From a checkpoint of a small CTC audio transcriber: depths [4, 9, 4], 13.8 epochs.
Rows from block 2 of a small CTC audio transcriber, named by matrix and row number. Rows with one number belong to one channel. Each number is 200 + 20 x the weight over its row's rms, rounded and kept within 0 to 999. All counts start at 0.
Before each channel's rows are labels from the 100 clips, of 14976, where the channel reaches its highest value: "top examples" is what is common among them. Only what is clearly more common there than usual is listed. The data: babble in 24 made-up languages, each with its own sounds, syllables and stress or tones, from a formant synthesiser. In brackets: how many of the 100, against the usual share in percent.
# convs0: first width-11 conv (model.blocks.2.convs.0.weight, 96x96x11, each kernel summed), inputs 0-95
# convs1: second width-11 conv (model.blocks.2.convs.1.weight, 96x96x11, transposed, each kernel summed), outputs 0-95

top examples: /t˭/ (74 vs 24.4); clipping (58 vs 7.9)
convs0.5,193,237,193,233,204,178,165,186,183,183,211,217,178,179,188,195,182,204,218,189,162,188,177,167,187,182,168,197,179,227,185,212,210,195,208,206,200,191,210,191,161,203,207,188,193,197,173,193,196,165,205,174,220,204,202,205,192,142,224,173,190,217,231,185,175,213,209,215,213,206,181,180,191,192,194,161,163,204,199,193,182,212,208,216,211,172,230,179,198,224,221,151,227,190,202,223
convs1.5,213,190,193,164,198,209,177,199,219,214,169,230,183,184,209,229,192,197,220,208,163,223,172,184,210,194,214,178,209,188,224,190,172,207,192,232,203,221,187,199,199,190,212,202,237,195,228,245,200,182,171,234,216,198,181,188,190,192,171,211,234,192,201,214,204,205,185,197,182,180,198,204,185,179,205,209,187,184,220,212,195,193,205,223,211,192,197,184,203,198,197,264,199,209,280,210

top examples: /ǃ/ (77 vs 11); clipping (47 vs 7.9)
convs0.35,194,192,204,220,204,197,166,201,216,199,192,227,172,161,192,200,209,176,201,227,188,202,148,195,204,221,227,205,257,191,178,205,203,197,229,241,236,182,193,198,218,234,205,237,196,208,234,215,228,207,172,227,191,203,202,209,183,256,185,194,194,186,186,202,212,219,200,211,213,214,219,186,206,215,202,203,193,179,215,185,197,198,229,189,202,214,165,234,193,211,185,222,221,203,232,189
convs1.35,217,192,184,201,236,209,233,166,218,170,173,190,228,211,212,180,184,178,226,169,185,199,187,223,237,199,203,165,172,215,252,195,195,218,197,201,182,186,205,193,218,176,193,202,157,151,208,186,184,197,201,215,212,213,206,205,225,186,180,206,172,191,187,235,239,191,231,191,187,207,177,175,180,180,188,198,193,183,222,195,221,167,170,202,198,193,199,198,218,203,204,204,189,213,181,170

top examples: /ǃ/ (48 vs 11); /ɹ/ (43 vs 17.8); clipping (38 vs 7.9)
convs0.28,202,188,157,185,218,206,170,162,164,197,225,213,199,155,169,205,204,172,164,182,199,181,201,198,201,209,208,190,230,206,185,199,192,211,216,239,176,176,178,213,199,167,219,169,198,215,175,196,211,181,212,205,224,186,193,208,186,229,215,199,218,205,201,179,250,190,189,178,220,169,195,166,178,198,158,213,174,193,216,202,196,201,197,184,174,191,186,204,215,198,173,161,212,213,198,178
convs1.28,239,193,203,224,236,184,214,183,244,228,188,201,236,211,176,217,174,181,211,211,183,200,148,200,241,198,219,194,212,173,249,197,210,175,232,230,210,226,195,186,195,207,185,217,197,198,196,211,206,176,201,202,180,211,217,204,203,194,182,158,196,203,202,233,231,195,211,214,176,198,178,180,220,191,211,204,204,188,217,209,193,211,186,197,225,208,221,206,193,164,223,200,209,236,229,172

top examples: /ǃ/ (72 vs 11); /d/ (39 vs 19); /k˭/ (38 vs 16.8); clipping (34 vs 7.9)
convs0.1,182,182,195,197,210,234,174,187,169,203,192,195,223,178,187,196,162,181,206,220,192,203,226,207,160,191,218,187,170,202,196,202,180,211,204,196,204,190,187,213,206,192,195,182,194,176,193,178,208,216,158,193,215,231,189,248,220,206,180,206,214,174,181,189,228,196,201,187,207,150,217,196,184,192,176,215,184,188,203,222,222,164,197,210,196,151,151,186,190,204,228,189,188,200,177,154
convs1.1,180,187,189,239,215,193,217,209,252,170,210,201,188,230,198,194,195,196,203,161,224,206,193,212,210,204,186,187,214,193,204,205,186,180,196,201,251,204,191,198,207,206,211,223,206,221,185,240,209,204,209,207,216,189,207,219,191,178,187,216,188,262,198,219,206,216,173,169,169,184,225,214,158,206,204,221,169,194,232,190,169,238,206,179,208,207,161,188,205,175,201,217,175,204,198,183

top examples: /ɛ̃/ (46 vs 16); /e/ (34 vs 14.2); /ǃ/ (29 vs 11); clipping (26 vs 7.9)
convs0.4,187,207,190,215,200,209,184,179,153,210,201,198,144,180,181,205,172,217,189,161,182,200,226,173,188,234,190,208,209,189,186,197,193,191,184,180,194,163,190,213,198,207,190,169,206,204,210,188,155,211,192,176,195,202,202,207,214,189,169,166,193,199,199,214,190,216,219,159,172,187,188,139,194,207,178,231,183,191,178,198,193,214,195,188,164,185,181,177,208,192,198,218,189,194,199,154
convs1.4,228,188,200,214,194,176,200,185,215,236,209,158,179,189,190,217,199,169,211,194,200,215,184,217,219,185,221,211,169,216,179,223,212,182,202,223,228,197,137,200,231,211,211,235,229,171,186,208,186,192,202,211,226,237,189,191,195,181,221,206,197,240,192,246,199,189,155,185,196,176,212,195,200,169,211,224,218,195,202,187,178,202,215,196,204,199,202,165,229,207,204,172,198,191,211,190

top examples: /ts/ (58 vs 16.6); clipping (54 vs 7.9); /s/ (29 vs 10.9)
convs0.29,202,188,217,136,172,178,184,190,219,205,181,202,205,188,188,173,245,201,172,171,220,195,195,218,194,207,192,186,165,183,226,192,175,217,222,218,118,191,199,211,212,215,179,191,203,184,198,232,206,213,199,229,220,199,210,209,187,168,218,210,187,211,178,202,176,201,184,201,190,207,207,161,199,184,170,190,208,214,191,195,172,225,175,195,213,200,190,177,219,179,196,212,197,199,175,204
convs1.29,203,204,179,169,194,193,194,197,212,221,178,229,201,145,175,190,189,216,215,209,199,201,198,167,201,230,188,208,182,181,195,205,183,227,244,168,150,176,209,223,205,205,194,207,197,231,198,170,191,183,204,188,225,201,184,226,186,201,220,185,195,184,170,195,202,167,209,182,192,220,212,182,207,194,191,195,195,186,226,249,226,208,251,221,201,199,229,183,210,179,174,200,224,222,203,172

top examples: clipping (65 vs 7.9); prosody: no stress (54 vs 25.8); /ɑ/ (38 vs 16.9); /r/ (37 vs 11.5)
convs0.11,217,200,197,211,210,182,168,195,177,196,205,190,213,202,209,219,172,192,184,204,194,192,170,197,213,218,233,236,215,216,177,173,205,211,181,205,185,187,213,191,218,198,173,204,173,220,211,206,192,174,175,212,212,219,192,205,208,222,220,178,196,175,225,213,167,194,250,218,238,229,201,188,208,203,244,177,219,187,221,176,229,212,202,199,170,197,165,171,221,161,167,199,197,176,238,219
convs1.11,186,176,173,209,190,201,196,210,154,213,194,197,205,218,203,206,235,173,202,220,199,194,203,220,231,180,212,224,234,197,207,207,171,170,220,227,213,226,195,190,196,172,204,195,163,215,185,221,171,199,192,183,182,207,234,204,180,205,195,181,193,180,202,200,199,172,209,176,190,194,199,194,192,205,212,207,172,151,236,204,173,215,203,149,201,208,186,201,178,178,147,194,204,240,176,222

top examples: /ɹ/ (43 vs 17.8); clipping (38 vs 7.9); /ð/ (33 vs 11.6)
convs0.43,150,185,187,178,170,200,203,212,189,184,172,216,217,202,209,178,190,195,160,204,223,206,207,176,207,166,214,214,186,186,225,185,224,196,215,187,161,237,201,192,213,189,215,192,166,187,186,192,183,204,238,217,195,194,164,170,180,190,188,224,169,207,181,217,224,206,202,185,208,149,208,184,212,184,181,220,154,178,210,185,193,179,157,197,169,178,196,200,197,211,189,181,196,194,204,189
convs1.43,230,190,198,222,239,202,225,194,186,208,207,199,191,226,234,210,207,222,196,206,208,201,207,202,202,214,222,232,206,213,220,187,184,206,204,208,243,201,193,159,190,210,179,249,168,176,180,200,204,199,172,206,177,210,218,192,230,221,179,178,195,188,209,209,201,201,160,219,171,210,208,239,207,195,252,199,207,228,197,209,211,208,216,213,194,237,144,204,197,223,167,201,182,220,192,200

top examples: /ǃ/ (74 vs 11); clipping (50 vs 7.9)
convs0.30,173,171,180,229,235,216,229,233,197,195,176,179,203,170,225,166,199,189,254,198,206,233,182,221,224,162,202,188,236,201,199,178,202,211,202,218,193,191,191,188,217,206,163,202,198,185,222,179,214,203,205,194,201,198,169,183,219,231,213,221,202,196,168,181,223,218,211,208,175,183,182,223,177,211,201,195,181,182,171,207,218,177,195,161,174,189,181,218,200,184,193,203,190,211,215,164
convs1.30,204,213,195,164,203,210,225,170,207,189,163,196,185,192,201,209,155,203,187,170,185,197,200,196,181,219,228,198,190,198,219,222,192,200,219,202,221,210,234,208,195,189,171,244,217,162,189,182,213,194,167,224,188,221,214,198,192,197,171,182,190,206,147,190,210,206,187,218,187,196,217,188,208,197,237,197,200,195,191,151,200,185,190,219,205,247,191,170,220,186,191,198,238,177,226,228

top examples: /k˭/ (60 vs 16.8); clipping (49 vs 7.9); prosody: stress on last syllables (43 vs 20.8); /oʊ/ (29 vs 12.1)
convs0.76,158,206,193,173,183,223,192,146,182,206,193,205,200,230,180,188,212,223,199,169,166,195,172,233,168,200,191,185,173,176,183,170,214,209,215,188,225,181,215,195,198,202,203,195,218,204,199,207,205,181,210,225,183,191,183,218,228,181,222,235,217,213,224,219,172,203,223,216,238,183,183,200,187,202,198,247,217,187,200,186,187,215,184,242,212,198,200,180,184,211,202,222,208,203,194,151
convs1.76,201,188,198,171,213,190,186,184,195,198,157,222,186,187,174,206,187,205,214,222,217,192,237,228,212,181,189,188,204,221,244,226,201,186,200,173,238,223,179,180,186,195,204,179,181,202,183,152,178,206,216,213,237,176,214,187,207,195,240,172,204,205,172,213,203,178,192,198,191,210,214,182,201,253,168,187,190,210,189,211,175,199,237,223,204,217,190,171,203,217,193,195,197,210,181,159

top examples: /t˭/ (76 vs 24.4); clipping (70 vs 7.9)
convs0.72,187,214,197,219,208,207,232,172,183,225,187,183,179,215,194,205,182,199,181,190,214,188,213,245,208,157,182,204,209,206,176,230,230,175,216,202,234,218,185,218,248,201,200,195,170,209,200,208,158,201,195,215,208,150,206,182,201,178,171,211,178,209,202,201,194,208,189,172,211,199,218,200,200,171,209,208,167,195,220,203,239,206,182,173,174,157,176,197,172,200,210,205,214,189,227,176
convs1.72,189,195,209,202,166,199,212,204,191,209,173,224,184,185,196,181,185,198,189,212,200,229,216,204,232,213,234,214,233,164,186,158,173,184,191,223,214,180,199,196,222,180,181,228,199,209,214,217,196,202,187,195,182,201,237,228,208,209,209,200,202,207,258,186,224,244,189,176,211,177,177,227,186,227,176,190,216,200,204,170,199,213,212,238,207,183,187,193,207,156,211,191,178,241,187,197

top examples: /ɑ/ (46 vs 16.9); /u/ (36 vs 14.6); clipping (33 vs 7.9)
convs0.3,183,190,168,168,200,208,202,192,220,187,194,193,183,217,149,158,193,177,173,241,206,163,186,195,227,237,191,189,182,197,171,200,188,239,220,210,206,204,220,212,184,181,189,183,216,193,210,175,185,202,168,207,202,196,214,178,196,169,212,203,190,203,191,167,232,219,232,201,187,210,164,193,215,187,191,165,174,179,180,177,183,221,201,197,188,173,205,182,176,213,211,219,185,215,218,168
convs1.3,160,199,177,221,181,203,191,183,191,216,208,223,179,221,168,185,177,218,220,189,211,211,208,199,160,197,206,201,211,193,205,200,194,191,185,205,170,194,181,181,223,173,196,213,169,191,148,225,192,217,229,216,209,211,206,197,189,207,202,180,162,182,231,220,214,160,173,204,209,196,180,232,228,214,207,199,182,201,212,197,195,233,204,206,202,188,263,199,214,165,185,181,182,197,186,244

top examples: /tʃ/ (82 vs 27.5); clipping (40 vs 7.9)
convs0.90,191,217,209,231,178,220,204,198,206,199,210,199,190,205,188,192,183,229,201,172,188,183,184,189,156,173,172,142,182,206,211,218,203,172,200,203,197,183,193,208,189,192,213,166,204,214,223,160,168,189,195,202,151,210,175,158,199,190,197,180,202,198,212,198,222,176,208,186,201,193,187,183,219,169,185,165,174,212,190,192,194,145,162,207,200,191,215,164,199,223,217,198,191,172,205,192
convs1.90,214,216,230,202,213,165,193,227,210,239,205,183,166,220,186,211,232,211,220,213,228,190,193,214,232,216,185,200,200,180,212,206,211,227,204,198,232,222,210,235,199,207,174,232,208,222,193,177,232,191,213,212,222,220,240,211,206,161,223,238,214,211,191,222,192,197,220,191,185,180,189,196,210,174,232,211,207,217,214,241,208,182,208,236,228,233,188,206,193,212,211,191,216,202,192,233

top examples: /p/ (52 vs 19.8); clipping (50 vs 7.9)
convs0.73,198,184,196,202,198,237,174,187,208,177,173,168,176,169,176,160,203,167,209,164,199,228,160,173,217,193,203,208,175,187,186,213,137,198,182,188,217,177,214,171,209,178,189,208,194,220,198,183,216,184,226,198,173,185,204,170,206,177,198,196,215,172,217,241,173,177,211,183,190,199,181,199,233,191,187,230,198,202,217,211,204,164,206,220,199,197,189,209,183,183,191,198,198,185,176,206
convs1.73,202,252,195,223,201,215,179,199,167,161,236,216,182,234,190,182,233,205,217,210,206,209,160,225,244,198,201,192,194,195,176,188,196,198,199,209,261,225,188,206,215,189,216,211,193,217,226,218,203,207,204,191,215,238,160,210,173,188,213,176,174,222,186,234,210,204,183,216,214,210,223,208,188,208,210,203,199,197,185,246,202,195,194,207,174,222,178,172,211,208,201,195,206,204,192,181

top examples: clipping (63 vs 7.9); /ǃ/ (58 vs 11)
convs0.23,200,191,185,217,222,185,208,170,180,202,201,184,202,167,118,195,199,230,206,202,192,220,188,215,205,203,188,188,211,188,209,238,190,200,184,193,218,197,167,242,210,194,189,208,228,210,198,201,201,165,207,195,209,201,201,184,160,216,161,212,215,191,189,195,214,202,217,226,172,252,204,196,203,179,186,209,176,217,190,213,185,199,181,191,199,161,241,170,170,191,172,194,211,206,205,191
convs1.23,194,225,214,194,175,205,217,191,215,182,197,211,146,228,155,176,170,194,199,208,188,152,177,209,189,225,202,196,208,185,210,224,214,190,229,187,198,172,180,244,185,182,179,184,190,160,185,220,224,230,221,207,212,212,225,188,194,211,212,192,194,225,207,164,181,188,164,201,164,197,164,180,179,190,197,185,206,171,216,201,208,206,203,202,205,206,187,209,167,185,202,229,212,196,210,228

top examples: /ə/ (56 vs 21.8); clipping (46 vs 7.9)
convs0.32,205,205,219,188,198,182,201,206,198,177,191,207,184,212,204,205,180,194,208,206,210,209,201,206,225,225,167,235,185,199,220,190,252,194,197,183,172,204,204,211,215,168,207,189,183,192,187,211,201,205,164,205,208,206,162,211,181,212,198,179,161,203,164,223,207,208,211,207,200,185,218,165,186,191,224,199,214,189,180,198,219,230,210,205,160,162,129,197,182,167,166,173,215,171,185,185
convs1.32,216,212,201,194,237,159,179,206,190,195,174,173,236,223,204,216,212,170,196,190,200,212,223,195,201,209,207,186,212,198,222,203,205,175,184,229,173,192,194,201,151,196,237,213,208,188,209,243,219,212,185,204,223,192,207,170,224,197,184,188,207,201,220,209,219,184,173,197,223,165,180,205,206,233,206,205,239,183,231,194,202,161,177,178,172,203,155,197,203,214,188,226,192,209,197,237

top examples: /aʊ/ (59 vs 20.8); clipping (43 vs 7.9)
convs0.33,205,203,191,195,199,207,202,191,255,176,207,196,192,211,190,177,199,163,224,192,187,213,177,195,180,190,173,165,160,240,249,191,212,205,187,201,190,184,221,189,232,219,196,203,198,193,190,172,213,205,165,179,201,195,195,207,210,179,239,185,191,168,151,221,224,179,234,212,203,205,221,235,187,195,198,174,207,210,197,197,208,203,231,227,188,226,204,162,177,216,219,201,182,192,202,207
convs1.33,204,195,161,181,186,193,186,211,196,222,222,226,203,205,182,173,223,190,183,175,197,194,190,208,253,225,202,239,197,155,204,222,196,188,192,211,219,222,225,198,211,183,238,222,183,224,216,232,186,206,217,169,181,236,213,200,176,231,208,221,201,180,172,216,232,217,215,174,217,215,179,177,223,200,209,193,190,213,204,226,206,172,196,204,197,210,204,243,221,179,178,199,224,192,202,224

top examples: /ǃ/ (61 vs 11); clipping (58 vs 7.9)
convs0.50,194,197,200,226,267,216,197,211,222,182,180,199,193,208,198,132,164,203,219,231,170,191,218,188,172,204,158,210,180,204,213,207,177,202,230,206,215,216,214,176,208,195,178,222,189,217,184,190,192,188,209,181,194,209,198,217,184,213,218,174,197,215,185,236,167,204,206,196,195,212,216,187,200,180,193,183,220,189,208,219,199,233,233,203,214,236,220,205,228,193,221,206,172,189,221,223
convs1.50,200,215,217,190,188,207,192,163,207,181,185,217,204,205,159,176,229,186,168,187,217,209,211,208,241,185,176,169,202,166,204,207,202,163,158,229,203,182,193,193,203,181,206,179,247,201,188,233,202,185,216,209,165,224,179,192,182,199,188,207,214,222,175,194,191,191,228,209,197,202,192,207,216,222,205,206,212,216,192,232,179,177,153,181,187,206,208,166,209,188,178,214,164,211,173,224

top examples: /ǃ/ (83 vs 11); clipping (40 vs 7.9)
convs0.16,206,197,200,256,206,256,169,179,195,218,195,200,222,173,198,195,208,215,200,234,194,201,205,230,205,227,212,168,220,180,189,198,183,220,186,216,164,207,159,220,199,211,161,197,176,199,221,206,176,175,196,203,195,208,197,222,189,226,190,224,209,178,167,173,199,198,209,190,191,178,176,175,152,202,223,187,191,213,198,180,209,208,184,202,186,212,188,205,238,170,189,182,169,224,197,204
convs1.16,212,212,194,203,218,183,198,192,228,228,197,204,195,202,200,197,218,156,224,195,202,195,191,173,197,204,184,183,147,211,173,196,233,192,196,166,198,201,193,203,215,174,180,180,165,179,199,245,221,215,216,217,195,195,226,184,208,220,157,209,200,223,218,215,212,178,182,184,197,225,182,205,203,243,190,173,247,187,215,198,214,208,213,206,227,209,234,207,185,206,178,214,246,186,219,227

top examples: /ǃ/ (51 vs 11); clipping (43 vs 7.9); /s/ (33 vs 10.9)
convs0.67,192,189,204,190,193,233,199,208,234,184,206,204,202,179,207,207,236,179,203,186,186,210,205,218,198,159,183,211,166,207,218,195,189,188,160,204,136,219,216,174,182,199,169,206,196,196,173,195,187,207,181,215,211,176,180,215,188,227,195,206,211,195,176,197,192,191,210,146,184,168,222,187,176,172,171,166,216,204,181,182,175,196,175,204,187,178,176,208,220,178,188,195,191,188,152,194
convs1.67,219,209,185,182,250,195,209,196,207,215,187,181,198,216,225,208,230,195,194,218,192,200,185,189,185,210,200,210,174,225,200,183,211,212,206,164,182,202,197,185,229,217,189,187,185,204,197,194,220,160,256,217,212,211,187,185,208,172,199,174,182,249,182,239,213,177,199,226,193,250,204,175,221,186,216,219,204,212,196,186,193,196,213,205,229,241,207,218,242,184,182,203,211,200,233,180